Weights of a small image captioner: 64-pixel images, decoder norm layernorm.
Rows from block 4 of the text decoder, named by matrix and row number. Rows with one number belong to one neuron. Each number is 128 + 32 x the weight over its row's rms, rounded and kept within 0 to 255. All counts start at 0. Numbers have three digits each. After the name is the row's rms in percent of the matrix's.
# fc1: MLP up (decoder.blocks.4.mlp.fc1.weight, 1280x320), inputs 0-63
# fc2: MLP down (decoder.blocks.4.mlp.fc2.weight, 320x1280, transposed), outputs 0-63
fc1.8 099:100088044122095160123128044141083125133169175119126118120139146119160080117117139098173151084151098117166167153067157155115122169096127108131170139117163081108153163139170092141111182151103122
fc2.8 105:114135126214115198101104099091097116116133111144174116129144169093164108133158063126187112092130144092157138090149173131162122151125133141133159124122127113081168129104117128178137149088088112
fc1.9 099:185116068134122163150140112053142094072122127106132134126086082163142134125141133143188108103215112098044121146089143135159137129126157098112078188181167135160081211139145158197118132111107136
fc2.9 100:128068089164109161174125114109086119123141038158120149223142093085115142114108131143104102153082150102159141104160124161134157095091097163075116084152142089135158126110147131109147165124139100
fc1.10 100:116073139159134124162121102122110203089094120145173146184093094121091117138120107187174120150104126176038146109163095112150053121161153094124129074182117124173103105112127187150164157124120128
fc2.10 105:049116138133100069143175184121139143108130123130127096099149135138099107106146125120145138100104194167162131116140136164125084143138135114184162144114077178158127094136129089117173112217090138
fc1.11 096:148100083143137173136142116097142154091077069100142153113090175154135106145117098177110174153162130166095153123142142182110071139095180181120158105153150150152096116109146138154138094134128210
fc2.11 086:126070141127135155091080153151134118149094135156148126166125080125078093105171143144106091156136114128108102128089151120125077172090109164080162119086106136129128123121140163152136085158130129
fc1.12 105:132154111109147101138092102109102125108079130119125084153053139136124119180164092186164112115146091096130142172079107126124072127037075202124185116124166198166081112068150160160178169136117129
fc2.12 105:162074097168115073114081134118133080073082111113091155141101112136101116169139112120093148163088121101124135147109132161057140107085128152134147120136159127129117099089163159133135140141144151
fc1.13 096:147109082114109106084134111128111111103140154099163125152167157141167142142134134126189065108198142152214139069129051147085079127084162125083125141186104053101094100054168165121095127139135160
fc2.13 091:140134114118105132112136115106146077068141107113123174146098123130148094110119176133120085117124141086105140124097121159191077095131105165086109120123181122065118160147121093143130148047188157
fc1.14 101:147057069141110149108109068127121176131176101132136157104136157113170139128194133130128123199148162080183064161113096110137082099164091140097145177063212102115122095166183112137118133052134126
fc2.14 106:094158119167146159119114088164084127087115154157104152192149150128191136138111157089145154129146147129120146135140153109173153140125126131149142132100180155095154178143147134122187148079051100
fc1.15 105:122101063142146169171097114111101059133089116191141189137125145143164090127122206131118096134118166141219144152138112116131129097116132107103165095101115066163093110134141162129096165116094202
fc2.15 111:109148090161178165125100121081076154120114115129136132108140140127155161122105185118157074162117188107173120175112093170153102096153084122116124109118146080100176096147136116102061200097090157
fc1.16 097:160117063139114097176103057128156102081161092110109129160150163138118124140091133087094087130169155083140193133093100162049146120137151141064164118096101120151128163044166161121107121100076131
fc2.16 088:110152107126094147134120142116054183062167120154109104149132102111159139183176084160072143141182112132083086095137102135077168167131136082115072130131195143096149087137139129163184204120113125
fc1.17 102:101132102136072114127088123105171134158188104107100084117134102117159155113128084143114154154168119137092136130136129131120132106187078103112100101100141088162128092133182102118202107084099126
fc2.17 093:136080142146112163139134125149068134105165125116147154164118093109125099136110125164149140166172074128124127115179120029131155127161171139114097155123128100100142096096128144117199167109097141
fc1.18 096:100074118096131115128135165107155149134100113165125185132153082132109125177163047194112144091074102123125174143109122123062142150119147126156109106152146096143161130117098122123138101155139129
fc2.18 095:148182116067068160106160114109190118097156170115088128116107121099115101183117059109114144150132181124123152155153092118125136054117107121126122132171155142112157160197135173129108101140117127
fc1.19 099:168127161138134136136146121105106078145116129141159149104160088113164123126137118096142133075144071085155075117110107132127084147150146054102191148255158160153168181170091148110146122073117139
fc2.19 088:155135158137120125157142222084123151121143054093158157081161155085134162140140155087165146066126125159100162130169103148107094114056123138154131071076091178055141209052066122076137166174110148
fc1.20 098:164157026099150145111073048116102151143160130129083097116109170098130140164138121138102116156184169144116169066148085070138080096096133156110139157120154173117214115137153098159193114034115088
fc2.20 096:094118129149058146154077155141134200144127143197144120142142074094127125135159112107154161158144089109154152191161131075117184192133084119140129147145141173196142147103142119175119169138073129
fc1.21 101:138112067118088084131146149104120156079103148115112154184143106158096161139118081189080149125144172102141105083111143094154104095104116107015145114222131154165169126049082164146124166106128128
fc2.21 108:170144097142096181155116113091078103074105125155173148175177179126079172184170118121082169164158176072059143159139087137104203141168166125050168125141161111137137119118082133123130133125070113
fc1.22 100:072164139111123155142144162136158115082116138030142122160131072108131151111176125148148113115087106131153146152110085129075167177096184104122174134083156117156112131127095162144021108096103145
fc2.22 097:100139149130114112166225142153156112084168065138133138164142065125184090143120145135172119146129110171132146136122112125145119087130081128092149144127144118160128130081099086139098085088233114
fc1.23 103:100193107136119163151061058091104100143148125147110192143153116184104104126123120118108159086174101094121108182126107139072115117093150085109161127139100174142140135170187137078078103090118114
fc2.23 090:153160130188165129102170192172136100113125129093142116137120142100166110142133135148063096075090162165156161132113134182140099073104184204195131146180070166108122157142141063074127091143162068
fc1.24 103:153101101109157157129125132059132136123160082135122115084148111196115082156149059205082097111126099120132147189093108156228114107117141135054137121166175166163143137087051131099115140111132146
fc2.24 108:142145138149174161108131127110069129115108156110124117181129144089118138178187108170137146170089165048092101086097056133133155131154132120099154099105146138166113126108113107128107161113153124
fc1.25 102:113083140086082112116149100144112132110121147081189118159130141204116148119043161129160162143121167126182158083140108137124126145201158128088091165087119127198115132132134105110119165074162112
fc2.25 108:123158152104167124146152146156141080113108118105128166144153169121081160144101155172152076168083126095143107131089110119083087074170073114096096123118116091146082124147104150066100143106095119
fc1.26 094:107102125143083115143101091138095081140166054143187185168187103165153106176154121107088069122116127115159127115136153151072124128143136140118110147114151102141120138065137153153148192104155113
fc2.26 094:121112054137083139141092147043072113114119110138087147150119124079151135127107140176109114074044076119109171182121130161068170161103131103142106160134154121160110183164134120136114142149162136
fc1.27 098:167132043161056144150150146087108129134100148131124186121148106126139088120008129120124162082087092141079138127134135146173099107114115124133142073079138198124126096130131104156124150071100051
fc2.27 088:183136171094052091134158144134132086060103142112105218151107126105146190142161135119122150104134154110136138113170105112081094142141133113121135140137190155142114198118156146104154080120130115
fc1.28 092:114098132173092107110122141104137072153173108121175131194108126080130101159096055068139129093143126141109102141118158109119140185167117162152094120138132116138137138105175138133174163117118177
fc2.28 089:162214147104132035165118088150134077161142122141076131128130116118086143202134098126114147151091184148114125152067094208100130129110142165144106155108105109150175064140120135168163091114121166
fc1.29 103:125111082076125125148145123090152128059049157125116172170124113136096148134099102118094122080098137109126166147095131149175174108119143104058160134154151152144144186171133092160096181079131173
fc2.29 103:138065095196162135140156073140095135102095102146085088167169127127079163095179144103100144147213133094137076139130151135189187088108171121114102134142161149098107094112168109112193133155074127
fc1.30 098:113126063083089085101148096146174163115113119193098173183122107123112092117130065132097127109089138098098161139127100099068158141139117155104117157063165102127118156108124121200154128160120151
fc2.30 085:107085081111116109096137130159144115078090175104099171120137095115124091179108146133120108133138068131165132121242119131132124128088137118140161035139137244172148094130091141158061162094110153
fc1.31 101:124097082129118133081112133101151086143136118132098121151118155135196191129173123144156140111125144116149147139118087149090096100113166122121085187153172153050177138154107148196091137122091164
fc2.31 105:070168086132115140151150142126054142179131125178104134134099193100191165147118141146206132134100119107156167100155169102110123159097131149115124106082141149081161149124136141122160128091072127
fc1.32 102:163154131091097108118103146114099155116120162111133146145147176085140114152087134162133117123117142135130166179149112130078117126104126175112082196123116124068151114152168093191079149143097159
fc2.32 103:213094146170093119107162157132161109112086093096147138186147140112101094175057127124106069136089091129075150136181150145117137163075134156104098078160172154180137086162103117163090105192137171
fc1.33 092:085170068106099154173077127125137156148140091143164107103082111190139179083121104168083175141140097125120047191123085160126095136095185121139094113183101138093139118146165108149059120126114120
fc2.33 092:148087122167093165122107162127115144124109107112110132157146112090101115103122168133081110084156110148124158162152154152127103141112084176180133140150127110153102129149125069159145141137202118
fc1.34 103:219143093129047102122168093124148120117191162118146180126084085132068124119142134141134138123150135072145128129116085117121191162101116075072110114122205123145128133174169195135081099089127158
fc2.34 104:184149155148163101139160218122146158085081109077161137079097066104086132144157127131139135107092144129170108135112198122138172148093141079121154140108139150156125114108151127087090143101099152
fc1.35 099:124163115031136096181158144153121185179125124101182158124145148159137107158145121183100104032123111102166144163137128113084165038166090149104102067123126187199078132139096219131163135133129144
fc2.35 099:118127174123145076092084194145179075185062168090127101091132132127112071115145159150146140156101114123125122127141129112074140175100108164143140141110148174114136072126106151091171160157127127
fc1.36 105:167122161132128081057144144125158116087148101131167084142102105074165094130110084161175158097123152122152095148109122143107109150073213113149134207156126123153165136095138170184081121101119158
fc2.36 115:111140181112121108145187140098150126088149101090142117154109124075117100124127102156136136140153146135192071142089117104148124114154137111154107192099092097152136103129158099130099138104203081
fc1.37 088:153115082147101147057062114153122095097188092079107178144135133164127077153126160137111135078148110095123163140168099134125113156109165120103133135122133132089137146114104134109061096113122160
fc2.37 111:152106094167064121150151165121118121100145119096174207190113088126149156135133142159090115151116110114080152184160139166121142186088116095092111092127141163152141148124157151126103167104142149
fc1.38 092:139151171157126098142104139122105146149151043103124125122162156144161086105138126157139140065129113131139091161074175119126162108186154130157084123127103095159114179108123184126126083124129123
fc2.38 096:181102092134106167093084145108132149117144083128105184140168120122159120161128138185155090086149189115039117099078146106156126094102107132134096153117182133099158102104117054152167103102097137
fc1.39 102:115142145131164125127140155116123142124114174122106135159152150119232109098139097103112085070147118139102122115125099123136093104163135095131150177081102112051107160128175184133152126057106111
fc2.39 115:105116121145087120174104172161197153091107147123151174148133111158127141168101109118089118118143145135122154174175131123092149166121142102157081114104125194106147146117142099061145123105136162
fc1.40 097:162170123187134143122092075059091145100070079157114110150127162091083093119206139144113163166129150086126138073125161157114125104131134130101107142161137090141066138153082165098150175141092136
fc2.40 099:168156143133143127131093155118091126127156147194067125142180123108119132127148152202095097122083088133154086168115113170118084154093149144145070148104137199186086177137110134138118139178136111
fc1.41 099:161117153089137096139068144131091128139143145130187128092197103199089118180150087155139118117129167095095161177113151135105122071188145092133112096147179157171082113133118139128166121118105132
fc2.41 102:112146147132104106131097143143120157165107140104134088122119191123048144129178102135125135084118203144102117187128124139062161124116156189118152136118096133117127123173186161177123140187118152
fc1.42 097:138112133138063136143116090115102104082153153098113135109097062159150094145117118130154152060150167095159104094141131095095106107116109115108110101165126143140084127129190149097140146077091147
fc2.42 103:134144091148091111099134184123161115105107148104124164183100091080166135116114091142083121074155071134151210140116114145112143179100098144158142164162145157164115120120097158144177126089177108
fc1.43 101:128191135088123127141142080137152094106198137119103152094164187115141100093170148156142159157174162124110080151089147191120114136094150106162132158170183097136118129121101179137151089122141157
fc2.43 107:099147107125177125099141120189089120161111174127135110112168093128101115083092172150155071109070116089127140118128144086138103144113080178156140059122121164093166169134135149159095146149086135
fc1.44 095:129141113118131133134145172147138130133116076115200147123134108135136132160118170154105033149154112141111081121101156110092132155153127122097120082112127131089123133147136109182153182122127112
fc2.44 092:114080083160119097115090141106130076184110084121151098141192103168158077194118192125077190124157119134145098136140139086121123235136120081133100107148125104151102120120117128153141102187106136
fc1.45 097:093108092109150107144100102125159105104142084165152097199172152127055120090152077071123059130145146138122208082129081130148154181082146138160157143143152137158060131176206154150055148113091169
fc2.45 092:084141158123086118148034093147107143132122123180128079137168179150123144150162079115127152157084205110126101141147119152153105093120157145118173159165098136130163126107125159130117065142103092
fc1.46 092:140182100139081096163168176196093162156084097143095097128145117118183152158152073122186141115148181092106118164127105099118118139128084190139074131094118101165075151099149098114089122132093126
fc2.46 084:152133172075155135142052118126184125131111115162172114132136094104101133126106199123131072145179088190149131180107113174131071130116095102127105124115047104150131102166167157168178123122143122
fc1.47 092:191109070150133144141087132096050168057163099105125135149125177146076086159166126119173111124157114129133172149137109138122171134124171123092107125137146141157103125094083170135123147134119170
fc2.47 088:119088089212126122094094117138112162109155179229053139055140132122156151181092055169158157116149068064125114123166081089129060133126165086122127162136150185097193127175097105121116095115100153
fc1.48 104:135110107117136102078103128090090108087095144064152168177093183109117196153184118125116129084183181118140126123096131098097099079166148172101148142144138172128133085090136159155101121092097127
fc2.48 103:179073092193078078125151121121097102101124084099112112142141119062126150168135125167100115081161123068092123127132185134108116092087099142122147182179149112128123079123123171138160162147117203
fc1.49 102:118093148097093132142139101121061145116137116109172152152102115102154141137159107117114118097133154076131172129096102111083115132153131141156073078171123125145073140164135085099115154064086187
fc2.49 112:165064137180123104089130142112089152103140111130126123178065087102160137129105145144094039135144121155136163126141137183112139122079137154093093113165205185134158169097143064141102111119156145
fc1.50 103:132180144074149098076126109128098068090128110145124120134135127125158138120138121155091114163153136122210122178128106155033184087141145126095148126111129149109073151151135154080093161068134134
fc2.50 107:151157054103132112125069087123092170133106096120107120120094138185135093086096201115144104127095110119162134091100148097124088160104102084150152120086103133094152133158135138153088169095030115
fc1.51 092:155119156089109162124154113107056120123094137119089093101151142151161123213128150143168083107076118080112120089140188139109120173120168144177142158118143170087122143106190122160109140078109141
fc2.51 091:140144116150139126074181156084059156124084087175131110162139120124201130189134109176188112185122108098175156106109128141075106186091107156070116048179114093092149117126101148161102089111111176
fc1.52 096:151101140090111187123108134172153112143159085145140069168164156083113079099134158091065123125088119073152137145099113183063139148054166104157138109095166110115133161134145136140105126151140132
fc2.52 094:143077085126106124135067191144133184125097129200116116083167088106187118155146096106162153100191058128077200116193109137110137111131116085065101119173180169152127165112077123142170125173119132
fc1.53 102:100147127096080148115113159073136132068099141109100121189104099129089120127159111129072111155128165143105142135150121077100087120182122153126087135163144097142157119226156104165106136147118115
fc2.53 101:122083125123094093154189140175110126116174130113185077163162181143123113098097151176113075172142131106069111124164111183108178139170166064128099071141177174091105152110154168130112144135107143
fc1.54 104:107172134117123136092139139126124109112198109127166169076145091110137140174128123132130153139150103095168138109104104141131122107084135115127138116147148131103159157152131118158141112105091161
fc2.54 103:120105225157153123136203132130115144109104124091111146082141129108090081093079137134097102088112134142102134149192143096125151148106139179122135131146158110114119035132136138085138117178105121
fc1.55 100:129150118102084151154086068175149127137092150148135174133128149102093179131142168132177117185149097108166145120157147153156126134164196149136130146132130080098135136091127124153113062111085152
fc2.55 101:120165179158165105125133120136126178119146105168120054116188115083094115107099124115111110138152126112158113165045177126159136113161131141062155141134164210121152118147134134169093131132203128
fc1.56 098:105126109130138127134128090067143126108133039183100136100121132132124148080139116115156100086176161124132114155133137128159052125135136111079136151043092185164108098071149125108168175141100109
fc2.56 091:101125089135128143135137111171184096077089178146106132134152191187147156140123114151163143143108161154146133117139134139206104147091095111097095118121150167141106087175097143101158146066106111
fc1.57 094:110118133101149145095148162061128173090155105138124140167165135106199173121137117107129118116134134105105171126075109138110113122129150163114173052122159155198122159202165140164043143111167089
fc2.57 087:178058078129064080098096133130114085109133064112132154136109059110150147181116095154082052129207098127149094132169137144145123130091130172101069159153178104132149145105104132144111084122106131
fc1.58 104:093112148133157083104118149104086110122128148146195134120160128115096061171118107143168088075105170170131088220168135178119139174126140045112176171107101143118114121100149090103151155154080121
fc2.58 101:088152138089062171104088085104139178176094186094160087122098123147050077105100154141151171116080076186204119086111185084118144131118221111143152164086079158173106160123198149094132125090121123
fc1.59 098:138150139155104084129070142089095182067132116114159156077155120161153125152060134128158111042104165183169180153123095145100091121138149166136107123145128148142116113132128196131122112129108112
fc2.59 094:164137157118073093092106168157236114154133113069061142170078187141129120097161143126119087094118167132092179141121128162109136130059122114183142094113142146104094099142157108158127097184113170
fc1.60 108:184126093168130098088093129130135093150137094144156140124177098111117148158125073137063147119142216131189149101059141096119106112146129171131119100160091151169096149109133137144144128109079124
fc2.60 097:159084150129112100052145165155123129158157143180122078121202096165098110115127137130088101109131168162124200091092103154098105139126116135134108089148183127157166150155117081108120097152205087
fc1.61 095:162117052125141099122091104157155096158150115132170124138112129124110157158124110133145103136134142118146160131045116163070138167125184114125071129149145189149149142106089161117111123124137129
fc2.61 083:110132100154145185130079096132080131085140071134114141176168132135140096124100075174146179060142113151129111107137183092151141155126156122065172086121188098096102090121071171148086142171104152
fc1.62 104:146137094071160067107102088101072076106092100101111157120105144205147178139118069120085133114122150095144168113088079128112110103182095160096166154125119107109078109102127164105112054085097097
fc2.62 095:146111169120085083071092106115176103135089093152144105133143077133107118171093156117173164097129111132187127163161153112090113132082127084131162105152120123118192108120157174161174116143117110
fc1.63 096:144138124103160139091066161133114122107160124137115178141161154104057116056110132135131091075100110109163112159082136111143106122125146138103127142140127163098091105098131117157140111120116153
fc2.63 093:135159078135090111137150112034139101136171147117113160179079111151137100136140146147102091145105116107120156089121160192089206134110110051128117177133121125153138175143173174020144073107130154
fc1.64 104:129119124121077112148154114067138138101161087118095146112153114170141136157117111170069083117155170098111086151098101168152144094117107164057144113156156106135086187153081152132091112088104098
fc2.64 086:120086196152125133093137170136125145110100138201155084069091164117121184077127083063138214151218109062121118117160126141134151098141149108170115083124151162126146123123120104168100116130083142
fc1.65 099:098102119133181100162118174140139134146157114165127084123192166096155152120146078109086101110141206138149152152174093138191152126154116108145173155179189151145167142102178117158114106155141100
fc2.65 106:162131131120090129112165132095123094120152077078162095165158114091132165116165095102121128122084103164081088206134104174125077100079129154118116120195099127189139138077105115140154133130212150
fc1.66 104:113161140111121124162104181168130188103148087168183147119142108131135106131144147168079097094115157136145088122106140139101189119152100094113070138130148118148116135088114156138108131113131153
fc2.66 114:112107164097070133083034172132129137210119177172134095137159134147093058142138146145127125126125148148100139123138152061151135173135117140144139065115121149132100160132150123153130094097076100
fc1.67 091:119138146123150114171068124147068123148176090102141132133157156159117131090124175134141152125170127145120131168114107169074128079197132105162169173084112100119079114112133140152076157099056150
fc2.67 088:125152125106141118066141111157192120145043126135093090126142152113089130153157111148108092122140126181127103164093093146095083106080057229168140159151148116086155081160150139142099117130155217
fc1.68 101:163152141105075083110099199163140116099072139133108137114141146101181132083069089120145096096133119102163164135175102123152092116118116137134116135119128155082133071177170161093121092111127079
fc2.68 101:159148131135111092189139196129179128080130122121150184101119098148154166161074152157195107117151116109117199159185137114109139178107126101132115124120128181167131124121161122152143175154109129
fc1.69 095:138117138160109122134121133095136101080113179135145119117137153145202138150174094163132108130151171103094130183120079143110086101090138119093142065147096130127105147123191132143119123134080143
fc2.69 091:069127152159107170136127120155116113128140127100121083066156148142107076062127115101086091131115182111090125157171093212090107135119146129142096089123132156046137170105129096125102166138134107
fc1.70 100:145113120105107135123102159113091108100143155161169166160138115119108150093123127144107135132130110163141150094167090118153142102124102178111103101174162185172144101116141154122096160170107091
fc2.70 090:134108133174135148193159088128148155131135110129162108133122119191082121134151139102096078112159139095119153103124110137092159138105119064129117117133129110141132092175102131133172151120112147
fc1.71 100:160104129124159100093100110159099057098169142150130145125111116099146136136040135084083120104058117132135103106166187186098068129115196125131188124120117059136127175134133110143131182149131122
fc2.71 096:150139147205170150152069070134100163123138131105113072160172164090140100131167092103107140121135097107107172106177161135068151123143107111092143143134154103140117118135119175101089082135125129
fc1.72 097:076154109075118169135054122066158118142179139060149093137087121180101163122109171149095038152162154064131170121088123057114063137114134184104100149100103121131085171146167154135110123091087137
fc2.72 091:186084124181075120160156195112072184094133076091090109157136067129165142149131103182150116090092087166107110166140118151160172150118138148128125091152154201120158129104118155188114167140093103
fc1.73 093:135140151113087154174144132182110184091106095177086130161144118207090107116122144136097138101118120102150164114150136158174115126180150131059115121160121168102195139102062148153111177113089121
fc2.73 095:145114099119168156171166039176083147073136199213078109100110181150143123181160087127112120117077131091139138100097120082144171107133123123092119061126146132083096162149146072097179126114099141
fc1.74 097:143101097124122160140138141107141179079133132144088153183116070114147166096097141143130148124099178147116153139117065136102155218088143093065130124144150176086126168171103154141115119123155101
fc2.74 102:141135188145141159098136076158110114140117102166104092131140160157084082120145151092053085109125148066091178174148130174169095129127137164115120126165128142150108141152139068112128149132126141
fc1.75 099:159166153097168146119138076058108141071096127112140165222165095096095100131139123143100092098103207092122108164126083202165137096132112143073096123151162147113091188134129162179138104073055169
fc2.75 097:106150146172124139143076125120102155098144137116101155148140106144113153140125111032134183150213151034128104149156124153152126113113125099090157153160146131111143088092126135104126153110071135
fc1.76 118:127131127131097075144104109088155082091183098084110088102148078150116136137150089121081162128173166138106126123138086100094142135151191090135082131119031143045105114137174127131098066123090106
fc2.76 149:116115111165095092141084132103149076090144102092158118135137108122174176134118084175081064176109098104126125130178136114138157145131142126129100129125131094118110068097159117131183139126126085
fc1.77 105:121085122129121118123162131082106134064120122104081142148133138117078127174093149166062179112145151075114146114104114145159135064124173123077126113179133129135097154125086152137114133074124123
fc2.77 093:107089203166093117146213143177125184098111137132060136152151113111084146105169120099135189169214123123101103109178114113142125133145132100044154073129120103078110143060104099117127145115108110
fc1.78 111:166122044086130148130151091039124160104132124161071216149094122149110141153147123136103111126150196065083155108041115170129156108103156148098058160155157159140130126118135179129103181103142138
fc2.78 113:109139066150148196112132084145030120131101139126101062163117134083097115142129158143105129155163140088155104151104109142155191085144185136076134086145166118074121118127096136139127172093110184
fc1.79 098:119039139151114120124171169046176118142178104116143121166118147176143136127173104122089158128167107080143165138156166116140139135064171172151083145126114197124080101133158114120131071115136132
fc2.79 094:119148127152132097157156129161106077144127147119151169131115102142157157154118120168193121147167056120151153090135192117169175106061105131160095173143120128098111099108075173105152117094092128
fc1.80 104:114123152106121166159156089104104092084160137114200174090139126129137137110158133169174132122089166123129082134144145161111055162127130084046176065190171116122137169130154158144136139134197148
fc2.80 116:139181139092155124080135127110107133139108117145126080147128151138081091107127166128148121107139119143136137082138098080097114139133120151153164129127104159103118099166097129099098155139111137
fc1.81 098:123125168097116148136105134064118137141137118104089145119163075129203117184098137162108166101187120119107112128119105071116082158163133125115070105125080084095126135157150164114114083113061147
fc2.81 106:114127115122139074171109157089087145056127086194105127150058113124133093097080130108136142134080126102129196095138139148145122137139151142175120141075119162118163141125118068070157159162114104
fc1.82 105:153116064085113166105108129129154100095075051099161146163082110102152148115138101119132170081026165165107097125174132077104152104130078161116169102120090141091095103128176125146112160157143156
fc2.82 120:156142135085147131106108088092127153098117073109124225155166133127155156119151117180097124121171135087107128137106150102120106133112093150097093132087131127101097181136109135105176160120100144
fc1.83 104:115142110090106094125065117097175162156104124144143116162110116126135101180155083131123080136138167115091171168061112153093143129109139154111135182121115167124078133133164101118127156088093132
fc2.83 095:131121108130084118094113116133118122048156105145112119145138095109182144143154069164092100147075108133105132102199153175111140146097149126145142086163133137112144141136111112135180162111095119
fc1.84 096:193135142132144094161112107135103113132132129164136100177133074100122119115098089239094171138157077134108138100072157132157133103091121088130121136150177110068079104134082129132155079105157085
fc2.84 096:110125164073162128083157126159156105111116138132105153150172178122095123105107085164144134134119158167102116161149106136104111179057077162170120091169147147124158154125137132156157124177137134
fc1.85 101:180133106165090130176104130167100165119144111055153183124144120164158126141097101185145117019148138180112102139179112120157137152183156149091114138136112175116065097091179179088115114095143060
fc2.85 107:172111035160067158093121133105153103126150099076157123219111127138108167099150101170083106095105119139099164142138121154063143108097147150108109094166162162180096150100129120137121137127161126
fc1.86 091:142099102167074049124092106097150082094081122092103110164120097140125132171149108149139166158158122136100139188113116123075125087078124142101094169070142158129070157137142144137079126115095099
fc2.86 096:128108049149064112147138195097170142117164058112117103151132158091195160113098138185158070143123099137088151101151175155110049181100070136165098153128163135133148120135051152207083160139175118
fc1.87 102:121140132110091154146114155097159174104167101075145191141129096172121115138117116171039149084117177161124105148124088091153125117168093070059081106173101092158172149106151156170052135079103135
fc2.87 096:151138109174151143148095140111101116108131163141105173151163151114105127181140098130103141155172096016151129093082097115148181117123150158113147120157124186088175145128145087118116131099112122
fc1.88 097:117108076057134126103115097110223161117156139127124158197136133124148119195086125100084131131117193082108163143115097164117175131127150145117084109215091150062092176137086106118107112108139174
fc2.88 090:156131126123092130120175108169168125103161091105073141097157097131200172142154093146135162119202068181121130126227188153114130210089099125128126134183160096090111151087048136155204122113117132
fc1.89 102:146174094138106104158104122103100132157139130169127132147086114125092120114115192082092113117076143147145161090096095050144128125166112132038086136137131205226132132052120177134165182133095161
fc2.89 098:110100092127099147050070182184096068145108140154105077181138132136119090067139176141136143114120134135077104173070101136144135142152146131109086115107107116149081128136155137134096064123068162
fc1.90 098:138148128158132146157137125142111224066128132173148144136129130174135186090132119103104069090106183194107141147147147085128129138138090114169094134163142179175161132124100111109125128118138122
fc2.90 087:156133086145132153137166136073128158151146099161149152113103078131123121123138141153123102109071071108128170125146136205141127106091169178095114148153138129111102152147122103079158146089214176
fc1.91 094:114115090093122129094122133142121146148079119143146155141105115090177173081147119177095108145117125092162175150078111159132083105041144149102144133197138143094111101108072091133105155176092154
fc2.91 103:171130104159077125142096125047107122110156086116101168170061131053101118083127137139148178069161081125119164122153118064106153154080158107139146154101113091150153158159139107160110164149064128
fc1.92 107:091165084128106136093139161150192140147131144128136166106127152113098171120157090071149169175128118109170086083109082159125127073126153098119109135124145056159143133139161138134160072121080169
fc2.92 109:137129123132121110149146133160155178131102148089105098116173099105098120121059176078121120109122144160194050072115182139160099139114135152160123120146167208151147130091126138158088129145165082
fc1.93 107:103142146103150202118104095131155127121170108149118208134160150130084090116131093143111142170185189145110152110156194046122070165099079074086144115150153083069108159128108129161155097169149135
fc2.93 113:150163170100065115124119070181103116139114126149110113079141155125129110084098082126146124119164127098078160096144144057071075137140107107114163139099125176088096097219100166142070128148122125
fc1.94 098:085150125103074155143121161111124131130106058117151144132160095132155160147078149163116151154139152129119128117144106168100126134102131153119102152151118160134062106136169155102101163103131196
fc2.94 086:088104097184172111145068112136089111099129142120075115118061157139156124102083170100084086146115133204180171114123114118135115053126077105126155122111180129123085142140100078129131150140092139
fc1.95 098:156085142107155166102141123130139086105135128140161145150128130130110166145221164124165103096117096160148165131119110134085164132125062175129101093107169102153108130129100125109101099188053086
fc2.95 095:131162110132083155105170083169159131182143163158096093125128127214139135123117104079094116170157110138088136099156078123095125160074171132177098089170104132133121101175086115143149152138166090
fc1.96 091:107104153117130155066120105125133154128072109119112144114116120128131077145092127132159154093095101093127165129133214121117101147165132141126149188132166143075122158161141123093201137097168138
fc2.96 085:119110138161111129075108098135094127152113153110180117187158145104086102128116120138108098122102089081109163157147087127070139103075121153106141123173147165115079150085098135157125130111118112
fc1.97 105:169084098123081153156149114122104165085103138167120109180131120137110125141156141134135139112151184165124161164153047083096126117139109121128051148129171121053140176117137114124102129091109106
fc2.97 111:158138087119056183084145130125109127131131116098192143231176203116067121158103171168125100136109108126102115153191075121138163207093127125072135055103158171125123168151153174153118118155101168
fc1.98 100:201139159127084144125059141138151110148086122093141122126171133110123148094097192081127179129110128156135182076107172151097158161066126108096117099095150140111128170126184157128166104145099067
fc2.98 099:133098250161120134152074182164068126142149124109073105094129116124178157101145082003170197147227098099166126141160141139146149170158144077178166145149143139085168120123098109165139099132122146
fc1.99 124:154105178212056104127079189089095125123166122164165136160082115146121149154134096148139114093120180133127159158082107177150117104067168194145080105149123110148130168103123126125092091134126100
fc2.99 129:164110124160012110088152184157151174111170112150149127177113116133163182147126137151110113119163165124085170094087146157113108129121117121133123102166176129126125151113120096172114131180152166
fc1.100 098:144086065124094150095095131131142095050170112154200103202120140178245138138131086144106108116130158124117125093131128105116074119133143130141109092093167146111137184183198122133133156082091061
fc2.100 112:106106085171111137129104058057112098111158140077120143138075127099191163126105094131120101160151095102120170126147091180114145102171114158159092139111127099131141084096124117066182137102147105
fc1.101 107:126080063147121162101105077152107090103178071115077150139103128122137184077086115103096182106135122087061171098106147152129117113120128104077180159083161072129136148170093098157180142103132152
fc2.101 134:143119097128093149133072076160110133105169205179103132150176132097131143127139105104108112142136108118107180099189117134098124054149095127150189148115138135131145150176119103172140166115094107
fc1.102 102:110082137089108133109148075042158134176088130167149128180185120146129086125115124143099156097143157045145213118096123175164136077150106053080103114143122137108123136129147133110136086102133120
fc2.102 103:111090134131145144080086162149113106164177153128198086112199156089130067133176122109132122130093087124126089123106140098121126139152180169111129053150170102138127181103131166109111097144145102
fc1.103 105:172147083177109170101126121098137168146190142087155157186104128128168161169120128136101190147139108109140162132039164125107127108079197204177133140176113140102164193143176163169111123103118096
fc2.103 094:117122106139060131145109183105083091109127140144071152137108086147174174136150170128184121105096144085112131114104162186118157156103097084075110111164186156132135197091102054115149182149109135
fc1.104 099:109117063108110124161101096116147122112102064127122145136141164180101117134134118143085124112097175170189097165118166125088184097129122075095108157089096094125167101144154159084124182093104135
fc2.104 096:185121167169160191158111132130113138097129115107139133082182165115080146140140127075171134128149141117236115159085158140166155152110169118120126109153151130138153163134079115076128107083105098
fc1.105 098:128124090106106151075094141140154137124112122150162140162130096152197089108120070169149126066157146106143124149090108146141163179158121165109126162181167099116143167201144173137108108080150164
fc2.105 090:131091153149156109117191128131114139192137091140108122135183136108127082124167054154088125107129074136072121097151113111087162134095108127121085129150125117133153123115107189213130153170096183